{"model": "image super-resolution model", "dataset": "gratings and oriented noise at many angles and scales", "horizontal_flip": false, "scale": 2, "weight_standardization": true, "dropout": 0.1, "attention": false, "optimizer": "adamw", "beta1": 0.9, "beta2": 0.98, "epochs": 4.0, "lr_schedule": "cosine_restarts", "final_lr_fraction": 0.01, "warmup_steps": 310, "weight_decay": 0.2}
Rows from block 2 of a small image super-resolution model, named by matrix and row number. Rows with one number belong to one channel. Each number is 128 + 24 x the weight over its row's rms, rounded and kept within 0 to 255. All counts start at 0. After the name is the row's rms in percent of the matrix's.
After each channel's rows are labels from the 100 images, of 14976, where the channel reaches its highest value: "strongest on" is what is common among them. Only what is clearly more common there than usual is listed. The data: gratings and oriented noise at many angles and scales.
# convs0: first 3x3 conv (model.mid.0.convs.0.weight, 144x144x3x3, standardized in use, each kernel summed), inputs 0-71
# convs1: second 3x3 conv (model.mid.0.convs.1.weight, 144x144x3x3, standardized in use, transposed, each kernel summed), outputs 0-71

convs0.76 070 [ 93 106 154 121 160 103 122 129 160 134 105 136 139 119  97 129 152 173 164 146 136 128  64 128 106 132 144 162 120  52 119 146 115  85 106  87 113 138 142 172 135 132 144 118 109 116 101 172 129 150  76 121  79 118 133 155  86 113 145  71 119 122 108 104 115 137 148 108 123 130 109 158]
convs1.76 090 [ 91 102 105 156 104 113 128 109 137 119 112 100 161 158 125 137 135 131 153 165 100 136 198 158 128 110 159 159 129 151  98 148 116 148 134 117 109 136 159 113 147 109  86 156 122 151  99 153 108  95 117 116 162 131 147 153 112 132 134 138 112 149 113 129 123 109 147 158 102  68 150 129]
strongest on: stripes at 0 degrees

convs0.111 192 [110 128  94 109 110 151 136 110 126 157 136 153 158 142 112 140 151 166 125 136 157 143 145 157 143 142 146 122 123 119 116 119  87 160 157  78 143 137  91  91 160  86  83 160 158 164 115 156 129 138 136 161 134 121 124 110 155 134 142 124 121 115 101 163 130 122 136 146 110 131 125 119]
convs1.111 142 [131 126 137 136 122 159 118 129 129 147 118 128 129  73 124 105 124 165 108 145 102 113 111 140 133 107 122 113 142  66  97 127 117  91 133 116 157 129 122 110 135 164 153 101 124 162 115 103 123 109 162 128  95 136 108 118 120 152 110 125 161 156 182 173 113 171 155 100 175  82 167  88]
strongest on: dashes; filtered noise

convs0.43 105 [141 131 129  57 133 165 123 121 130 179 154 165 175  95 137 176 133 172 126 131 144 104 152 115 122 125 147 120 118  77 126 127 157 114 130 138 125 101 132 104 142 117 118 118 128 141 136 180 171 190 140 147  80 151 150 126 128  94 121 111 124 129  82  99 128 116 138 114 126 153 123 139]
convs1.43 108 [138 132 115 126 100 180 127 156 142 180 152 144 113 117 154  82  91 155  97 135 129 124  71 130 117 147 150  85 109 102 123 139 152 140 134 187 126 169 102 114 129 130 150 135 105 131 144  85 130 107 130 116 156 118 118 114 114 164 121 133 146 129 172 152 140 142 143 114 165 127 134 126]
strongest on: windowed patch; stripes at 0 degrees

convs0.63 091 [147 123 120  41 144 154 132 107 127 146 135 117 147 120 146 154 108 141 143 122 158 114 128 144  99 154 184 141 132 121 115 142 117  96 116 186  82 104  81 126 120 112 112 108 128 116 147 156 147 130  85 115 133 144 141 125 110 117 120 104 150 148  85 116 134 121 122 124 111 131 113 107]
convs1.63 105 [147 137  97  91 107 150 109 160 119 124 143 137 105  66 149 104  96 107 112 125 164 154 126 115  97 141 120  92 112  77 132 128 148 148 123 191 119 157 108 115 115  86 112 111 120 132 148  87 162 140 114 142 104 131 113 150 152 158 158 142 101  90 126 118 164 152 112 134 121 134  82 155]
strongest on: stripes at 0 degrees

convs0.124 130 [116 122 133 133 117 113 150 134 159 168 104 109 156 155 162 154  92 104 135 146 106 153 165 164 151 119 155 152 117 102 149 147 144 143 113  76 109 170 152 113 127 129 146 123 149 143 116 176 160 141 106 142 154 163 151 140 131 166 101 208 122 119 151 183 103 148 131 175 102 155 103 123]
convs1.124 082 [116 110 132 105 140 139 135  94 119 100 162 148 118  76 100 136 154 151 110 108 106 133 128 107 118 108 118 157 140 148 134 133 134 140 108 111 132 130 150 124 155 139 131 144 150 177 112 116 132 128 143 131 110 168 135 151 131 148 123 147 136 135 164 134 149 147 132  96 114 119 131 101]
strongest on: dashes; very fine

convs0.80 087 [152 149 121 103 107 149 154 136 155 175 152 162 120 110  99 135 122 157  81 149 130 143 126 134 165 150 161 133 125  92 113 142 141 106 131 124 111 165 105 116 133  81 100 138 142  98 108 136  88 133 117  47 142 110 172 132 112 129 100  85 127 125  86 116 120 123 137 127 154 126 122 135]
convs1.80 106 [132  84 115 110  89 119  78  95 144 129 100 114 133 140 120 124 109 105 120  94 148 108  90 154 161 153 154 108 110  79 154 100 144  95 125 115 140 113 147 106 132 181 144  81 130 115 126 125 114  89 169 159 125  97 152  96 126 147 102 133 123 146 126 108 110 145 157 145 144 141 150 122]
strongest on: dashes; stripes at 105 degrees

convs0.15 110 [143 122 120 107 125 137 121 121 138 190 167 141 171  90 144 191 140 171  87 159 137 129 139 116 144 115 137 131 137 108 143 148 134 125 106  98 107 116 124  71 107 135 122 129 112 142 121 153 182 185 132 153 103 161 129 116 119  95 125 123 114  96  93 111 105 121 159 132 119 164 113 157]
convs1.15 082 [140 141 120 176 150 135 113 148 119 170 122 123 119 146 101  95 100 110 119  94 140 125 103 118 134 173 146 140 117 151 128 158 126 118  94 147 101 101 111 122 163 130 118 109 141 110 134 123  78 130 114 116 181 103 118 111  99  93  98 104 140 125 143 151 112 129 168  97 180 143 140  75]
strongest on: low contrast; very fine; kind: windowed patch

convs0.33 099 [123 158 166 160 108 136 178 167 123 145 137 137 136 101 103  96 138 149 117 123 156 180 138 146 145 113 157 125  82  90  82 114 120 128 149 105 140 142 104 139 132 107 103 150 155 136 119 148 124 179  91 118  79 133 105  94 125 128 119  82 100 122 103 115 132 157 139  99 143 153 132 136]
convs1.33 099 [148 140 120 126 150 120 119 113 108 116 108  92 172 138  96 132 150 121 155 121 105 149 155 142 125  99 148 149 130 139 128 116 122  90 142 101 156 128 107 105 142 132 135 114 160 146 104 159  86 104 130 119 132 128 132 112 145 127 150 138 117 168 129 126 112 120 138 139 119  91 162  98]
strongest on: coloured; kind: windowed patch; stripes at 0 degrees

convs0.92 086 [ 83  98 104 102 126 109  95  80 136 112 126 128 129 138 106 129 138 146 136 151 159 127 128 131  92  94 165 118 154 130 152 150 107 144 127  96 121 100  94 117 126 138 141 145 120 163 103 133 126 142 105 161 109  92  94 131 141 117 157 145 156 144 104 131 114 141 181 148 108 159 128 146]
convs1.92 112 [ 96 195 135 113 159  93 145 149 124 118 116 127 132  89 122 118 129 125 115 162 153 168 198 111 107 147 115 138 134 140  68 132 130 114  88 132 106  92 132 140 132 100 120 141 122 129 144 119 135 157  99 145 100 138 126 144 122  71 134  54 114  98 106 166 126 120 111  73 156 149 123 141]
strongest on: windowed patch; very coarse

convs0.2 069 [124 124 149 115 134 110 127 105 150 136 135  78 138 109 118 140 136 150 110 139 106 110  97 138 106  73 147 120 107 160 138 156 123 106 106  64 103 115 109  93 122 135 143 124 111 127 106 152 153 163 110 155  83 151  95 127 103 127 128 123 147 116 130  92 133 157 150 111 114 146  97 128]
convs1.2 090 [138 127 130 126 170  80 112  94 102  79 152 124 151 143 101 153 149 122 114 125 149 108 162 115 147 122 107 173 118 155 126 163 134 129 138 117 112  88 118  96 118 127 119  92 160 115 103 126 138 131 112 165 126 179 116 116 103  66 109  70 142 149 108 140 115 146 120 108 124 136 119 146]
strongest on: windowed patch; stripes at 60 degrees

convs0.84 121 [142 131 107 114 139 133 140 143 123 190  86 132 174 122 104 154 126 156 121 138 126 163 131 168 146 140 150 127 100  90 112 110 138 165 143 123 114 164  79  98 160  95 104 148 143 138 127 169 171 180 141 143 119 155 143 102 146 128 119  92 111 128  93 140 144 143 120 122 114 143  94 119]
convs1.84 108 [116 100 127 158  98 148 121 103  61 135 133 131 177 140  95 138 140 118 137  93 116 121  92 143 152  86 123  99 116 107 152  95 134  96 181 117 161 129  88  99 156 126 130 117 158 150  99 137 125 107 130 143 144 144 153 110 142 138  94 141 163 188 157 135 124 141 135 131 118 104 131 109]
strongest on: very fine; windowed patch

convs0.16 083 [ 99 173 175 160 132 108 152 181 129 145 117 110 139 121 133 154 141 163 124 116 159 117 141 100 152 124 151 123  98  53  93 110 125  96 126  99 151 143 156 137  91 127 151 138 148 103 104 142 159 165  97 115  60 139 135 120  86 120 123  89 110 124 108 107 143 121  87 113 164 113 123 105]
convs1.16 093 [ 98 105 125 140 116  95 134  95 121 129 132 145 176 153 133 150 153 116 178 111 129 118 114 124 166  89 108 136 117 158 135 128 131 133 154 124 152 152 145 124 137 136  97 181 137 123 112 165 114 103 117 113 138 132 134 128  99 146 134 133 162 167 139 128 109 133 138 144  76  88 147 141]
strongest on: stripes at 15 degrees; stripes at 0 degrees

convs0.34 089 [108 147 123  79 115  94 139 153 159 146 126 123 154 117 171 153 129 150 111 142 101 124 152 106 112 119 123 145 134  47 136 148 121  90 105  90 104 146 183 128 106 105 129 127 142  93 127 167 152 140 123  95 128 164 217 172 126 131 128 157 127 121  92 151 121 111 122 133 146 151 138 140]
convs1.34 095 [121 109 103 118 103 188 101 141 167 158 127 144  85 116 165 100 115 133 135 167 132 136 124 111 123 126 113  85 147 144 142 126 155 168 108 151 107 155 138 168 145 124 115 180  78 120 156 116 114 149 115  97 140 115 114 138 117 156 131 146 150 119 135 139 118 135 180 139 126  97 111 117]
strongest on: dashes

convs0.1 076 [136 125 141 160 151 132 121 141 156 106 122 126 131 137 117 149 134 162 103 126 126  80  99 113 127 111 153 108 101  62 142 111 104  83 145  71 117 100 135 106 125 132 153  97  86 114 138 131 143 178 135 140 111 153 150  99 134 103 120  99 112 111 104 140 149 136 103 105 125  90 108 140]
convs1.1 086 [140  79 117 172  93 131 108  86 135 122 162 148 121 172 142 150 134 135 130 134 117  99  73 140 147  98  94 143 120 141 173 100 136 148 158 137 156 164 127 112 140 141 129 146 114 119 114 113 125 104 118 111 180 165  33 110 123 154 106 148 144 156 133 120 136 139 185 153  97  97 140 130]
strongest on: coloured

convs0.91 073 [127 130 133  94 132 140 143 125 132 159 163 155 141  67 134 168 136 166 102 124 149 112 113  96 102 111 140 105 117  56 140 151 134 104 114  90 124 103 145  98 116  96 125 128 132 137 126 151 139 165 128 144  61 149 164 113 124 101 132 123 105 111  88  72 122 119 150 136 132 126 140 137]
convs1.91 073 [174 121 107 149  95 138  95 126 168 148 124 137 126 164 170 104 130 112 123 151 123 130 101 133 165 134 153  97 106  72 115 116 147 117  97 161 138 122 105  98 123 167 160 118 111 131 136 118 119  84 157 149 154 105 128 111  99 125 115  99 152 145 134 120 112 172 181 116 170 110 158 128]
strongest on: low contrast; windowed patch; scale: very fine

convs0.100 171 [116 131 153  66 139 108 122 121 130 116 129 140 128  95  95 113 137 125 178 123  91 123 113 115 125  95  92 121 110 151 131 120 139 133 121 163 124 144 127 162 133 138 133 124 136 122 121 122 108 129 136 105 102  98 137 130 149 135 124  74 125 164 151  81 131 124 164  82 155 135 159 161]
convs1.100 109 [140 107 110 134 127 135 100 129 126 100 136 116 106 175 149 148 145 109 124 133 158 114 141 120 151 183 113  98 135  95 143 136 122 145 152 140 108 101 114 131 121 117 137  94 112 118 144 156 139 134 153 123 118 139 119 124 118  71 132  99 142 120  79 121 109  83 118 144 105 184  89 171]
strongest on: windowed patch; very coarse

convs0.131 095 [113 130 121  91 136 138 111 120 119 136 173 162 151 103 135 152 151 172 130 129 147 100 136  86 105 136 124 123 140  50 133 131 122 111 111 108 128 111 139 109 106 138 145 136 119 132 119 152 136 150 113 147  95 109 183 164 131  99 139 119  90 135  88 112 111  95 129 132 142 148 154 139]
convs1.131 110 [116 136 124 166 114 149 124 147 165 139 128 137  92 164 154 100 113 131 113 160 126 135  92 109 139 138 147 128 131 177 106 138 155 140 112 150  98 139 126 158 143 139 110 175  93 120 159 128 103 132 120  92 178  80 148 104  88 141 108  94 152 120 128 138 118 143 153 107 135 130 143 110]
strongest on: low contrast; stripes at 0 degrees

convs0.48 094 [139 124 125  69 141 142 120 108 121 184 159 140 165  84 153 183 156 154 140 132 121  97 124  96 110 109 120 106 142 114 143 141 157 122 102 124 105 100 123 104 133 143 137 104 107 149 112 163 197 186 133 170  78 154 119 113 116 102 123 119 103  98 110  93 106 117 141 143 121 179 127 155]
convs1.48 096 [143 150 120 161 156 141 128 184 126 151 139 129 134 134 132 121  87 109  98 120 109  81  92 142 120 168 150 118 108 117 145 185 141 104 152 157 119 114  91 122 111 107 128  70 153 134 130 115 121 132 111 126 143 123 129 121 153 108 126 105 116  95 136 158 152 112 125 101 157 158 133 132]
strongest on: scale: very fine; windowed patch

convs0.101 071 [109  86 129 123 127  90 114  95 132 166 108 132 140  87  73 170 161 198 158 113 123 124  94 113  90 101 137 145 133 136 109 134 121 139 127 137 103 129 108 171 131 114 128 103 115 146 129 147 164 189 156 171  68 164 173 138 150 136 152  96 153 138 137  98 143 138 152  89 121 156 115 147]
convs1.101 078 [107 127 148 138 176  96 144 134  76 136 149 126 147 128 101 139 135 148 101  99 119 116 131  91 114 139  90 142 133 123 119 161 119 120 167 118 155 127 136  94 100 103 131  67 138 130  86  99 145 172 101 149 115 154 142 183 179  90 155 102 125 115 116 142 162 108 102 120  91 132 124 142]
strongest on: filtered noise

convs0.135 079 [130 150 131  96 134 156 136 143 122 163 153 158 164 114 153 177 140 167 124 106 148 135 146 115 111 116 141  97 112  41 123 110 131 124 134 115 136 104 152  97 120 104 113 145 153 136 138 158 133 181 159 152 106 134 188 133 140 103 114 106  96 142  80 115 131 120 111 117 132 158 142 116]
convs1.135 092 [121 130 140 138 111 215 123 149 138 161 128 147  71 138 155  96 115 182 106 146 116 128  88 130 129 121 123  85 140 113 120 113 150 133 142 140 148 142  92 149 134 125 147 157  93 135 153 109 120 137 132  83 187 112 109 107 112 148 103 127 163 138 149 137 118 121 149 117 149 143 130  93]
strongest on: coloured; stripes at 0 degrees; kind: windowed patch

convs0.130 113 [126 153 119  97 124 139 104 124 136 140 192 198 128  91 131 125 150 146 145 150 140 131 131 110 143 127 128 109 121  79 126 132 131  99 112 107 130 130 143 126 144 151 122 130 141 137  99 128  81 135 145 102 107  64 139 131 108 102 129 101 104 130 110 131 126 106 160 139 161 162 157 170]
convs1.130 109 [151 124  95 172 115 161 100 139 131 106  87  87 115 147 123 102 100 112 103  92 132 158 112 131 137 141 169 139 122 111 128 109 135  84 137 138 108 118 109 123 127 142 114 156 106 108 140 131  64 103 149  96 126  92 180  94 121 122 147 123 130 135 115 129 106 116 175 132 154 129 114 100]
strongest on: dashes

convs0.35 095 [147 162 157 122 140 139 175 176 128 154 136 135 141  74 145 148 141 146  87 103 126 153 150 128 138  87 161 129 100  71 101 101 152 121 134 121 152 124 128 109 103  91 128 157 153 132 123 153 154 173 111 119  66 148 129 102 126 117 112  70 114 139  92  70 132 123 109  92 150 140 114 109]
convs1.35 076 [151 141 153 160 159 132 132 126 149 118 111 142 112 196 137 114 141 157 159 126 123 115  67 153 168 124 155 118 138 146 136 110 120 117 133 120 165 108 121 150 147 166 137 114 130 119 149 185 114 129 141 117 177 103 101  80 107 128  99 116 158 161 144 133  94 128 144 124 147 151 138  97]
strongest on: coloured; windowed patch

convs0.50 113 [144 152 136 154 167 147 142 155 132 112 148 150 108  93 132 135 149 110 126 142 137 127  94 128 162 153 119  97 155 131 133 122 139  90  94  96 138 112 136 145 126 124 133 133  95 157 135 120 107 133  96 100  75  97 164 112  95  95 102 104  97  92 111  67  81 126 141  96 168 130 148 139]
convs1.50 108 [133 131 117 128 112  97 105 126 204 101 103 106 109 143 154 126 111 112 143 196 121 100 176 166 146 139 189 131 134 116 110 170 134 145  73 103  89  88 172 136 117 151 103 134 124  99 129 151 132 114 159 151 107  94  98 124  94 109 115 113 104 102  92 112  97 116 149 134 149 117 150 108]
strongest on: filtered noise; stripes at 90 degrees

convs0.140 095 [124 118  92 159 127 128  84 108 135 136 150 114 163 169 162 148 142 145 114 142 154 102 124 140 140 136 147 116 138 108 164 151 124 120 122  95 128 100 153 105 144 170 161 116 109 171 125 125 156 163 147 172 157 142 154 130  99 131 142 217 125 125 124 165 138 144 141 181 115 159 136 146]
convs1.140 122 [115 143 148 113 131 133 144 124 142 135 113 112 100  60 106 125  98 142  97 121 120 137 124 135 110 114 128 153 112 144 137 134 103 128 100 123 125 123 146 134 121 128 135 140 117 115 119  88 135 137  97 125 116 101 149 157 123 134 131 132 109 103 133 142 126 133 132  97 163 134 139  97]
strongest on: very fine; windowed patch

convs0.143 123 [131 147 115 132 123 135 128 135 149 170 203 169 131 133 130 152 170 167  90 166 143 131 142 112 147 155 133 129 148  87 131 149 136 116 128  78 132 135 145 114 119 132 121 135 126 150 119 143 124 157 124 149 121 124 174 151 120 126 128 149  86 111  99 163  90  76 141 153 131 136 132 142]
convs1.143 084 [178 108 106 121 121 151 101 104 144 114 116 126 127  89 132 110 106 134 122 134 111 100 110 146 131 109 167 153 125 120 126 132 164 113 120 123 112 130 140 117 144 180 133 148 147 152 131 124  79  85 188 120  76 141 126 104 130 156 113 144 144 139 169 126 142 169 159 117 142  85 151  97]
strongest on: dashes; filtered noise

convs0.96 074 [140 149 140 103 129 130 147 150 151 150 119 122 153 162  97 100  90 138  93 162 128 136 127 123 138 114 121 145 147  79 150 145 122 123 108  76 114 115 135  67 103 100 127 126 127 114 141 165 121 135 114  84 176 114 119 103 101  91 119  84 106 116  81 128  82 117 137 116 114 155 112 131]
convs1.96 095 [130  95  99 129 100 126  90  85 157 142 113 129 116 177 147 117 142 114 156 161 125 128 150 133 158 134 134 101 139 133 125 121 120 139 111 126  97 133 139 151 157 152 105 158 119 113 150 159 103  90 153 110 168 121 136  41  81 101  96 106 170 160 119 109  90 145 156 153 127 162 114 149]
strongest on: stripes at 75 degrees

convs0.89 123 [ 74 132 124  93 126  75 128 100 154 112 112 136 106 111  95 100  99 108 167 138  88 131 124 117 103  75 107 135 109 139 132 152 140 117 106  95 111 133 153 154 122 114 141 126 133  82 148 139 103 107 144 100 119 134 146 111 124 133 122 131 122 149 144 112 129 141 161  95 131 148 131 148]
convs1.89 101 [111 119 110 128 111 128 128 120 129 128 149 116 112 126 124 135 137 105 118 169 149 164 200  78 139 174  90 109 167 140 110 130 162 152  87 126 103 132 159 120 145  89 104 139 103 117 120 121 130 133 135 133 110 150 148 109  69 116 140 107 143 123  94 129 126 126 114 151 104 165  71 205]
strongest on: windowed patch; stripes at 90 degrees

convs0.13 097 [135 117 159  86 130 126 144 132 112  91  75  79 112 128 142  97  92  86 150 119 110 130  95 132 115 121 119 145 140 153 130 131 120 137 109 184 120 136 100 131 116 123 117 134 138 110 111 111 118  82  81  81 137  99 103 129 140 128 133 108 171 150 113 128 132 156 124 124 119 141 128 106]
convs1.13 130 [119 116  99  91 142 106 120 132 125  89 119 140 118 119 176 140 143 116 163 126 144 148 169 105 109 151 126 113 127  89 126 123 135 134 129 135 118 119 144 152  85 122 115  83 158 141 129 127 157 159 147 150  90 145 106 164 178 108 174 143  89  75  99  99 165 115  77 165  71 138  90 192]
strongest on: windowed patch

convs0.28 098 [150 107 146  57 135 160 155 118 137 152 154 145 148  96 164 165 131 127 152 116 124 105 139 126 123 137 163 115 121  96 125 131 162  74 113 158  89 136 120 137 135 115 111 105 125 116 133 164 155 144 100 105 110 141 133 133 103 122  97  86 127 115 108  87 111 101 141 103 121 118 123 133]
convs1.28 104 [135 121 120 100 112 146 115 168 127 139 141 136 106 120 154 113 102 106  98 137 164 108 104 145 115 169 135 105 119  50 116 149 153 134 120 169 116 135 100 119 100 103 144  82 120 126 143 115 158 126 147 146 147 130 121 134 147 168 148 163  99  91 123 117 153 121  99 139 131 198  90 180]
strongest on: fine; stripes at 0 degrees

convs0.24 083 [129 129 138 157 135 134 157 156 131 167 121 131 158  85 110 157 156 164 140 134 157 146 104 130 127 140 145 134 120 112  97 119 112 123 132 100 133 120 122 140 127 145 126 123 110 139 133 153 170 198 137 154  46 173 101  98 127  90 122  63 127 101 107  94 120 126 140  60 121 122 121 134]
convs1.24 097 [100 146 142 134 169  91 154 111 121 133 125 107 177 139  89 154 145 126 164 105 105 140 174 137 114 117 137 175 116 167 109 147 100 109 153 100 135 121 149 104 124 128 126 101 166 133 101 147 103 128  97 127 151 129 118 153 153 108 156 127 104 142 129 122 142 118 106 137 104  82 141 113]
strongest on: fine; windowed patch

convs0.116 078 [116 124 182 121 150 120 147 144 144 148 116 120 145 106 122 134 133 160 177 106 138 137 123 133 134  88 164 145  89 102  82 124 147 101  89 119 112 142 139 172 110 113 131 125 135 129 105 198 158 175  84 141  77 150 108 154 101 116  91  69 128 133  99  93 111 145 132 118 145 151 101 125]
convs1.116 072 [148 155 140 139 150 103 148 125 140 112 142 114 174 146 101 148 148 139 146 149  88 155 179 114 119 111 106 129 121 169 106 147 116 137 126 116 131 131 154 122 126  97 107 116 113 144 105 136  99 122  75 117 154 127 173 160 114 140 142 130 106 133 127 140 108  89 110 149 114 113 145 130]
strongest on: fine; windowed patch

convs0.94 109 [132 152 152 163 145 115 128 165 148 161 142 110 134  97 113 153 158 158 106 138 131 122 136 126 157  99 141 111 111  69 108 119 139  84 125  96 137 130 142 147 108 127 149 131 117 113 124 150 156 191 101 133  52 153 104 125  88 127 102  92  99 113  96 104 132 132 129 112 160 134 113 138]
convs1.94 093 [106 134 135 170 132  84 146 127 147 129 129 115 160 167  97 135 129 113 173 129 131 142 152 149 137 141 143 150 115 194 136 130 111 150  97 118 105 142 158 138 145 134  82 176 125 108 125 152 102 107  94 109 166 108 141 121  89 113 126 110 114 148 120 136 107 104 145 129 128 108 162 110]
strongest on: low contrast; windowed patch

convs0.5 088 [125 129 181 151 139 105 142 145 155 136 148 132 120 141 127 154 147 166  96 126 135 108 118  88 119  83 147 137 106  76 122 132 140  76  93  53 118 103 160 126  82 106 145 134 103 106 104 167 130 158 101 134 112 154 147 147  98 101 117 103  95 122 107 105 115 138 116 120 137 120 106 121]
convs1.5 089 [116 104 132 172 124 107 112  99 162 123 128 119 144 175 141 152 150 120 161 174 102  92 129 134 163 116 146 157 129 179 127 139 148 129 120 111 112 124 154 139 148 151 110 150 118 110 116 175 105 104 129 116 159 126 145  85  97 126 104 105 147 161 126 133  84 154 145 151 116 128 152 131]
strongest on: stripes at 75 degrees; stripes at 105 degrees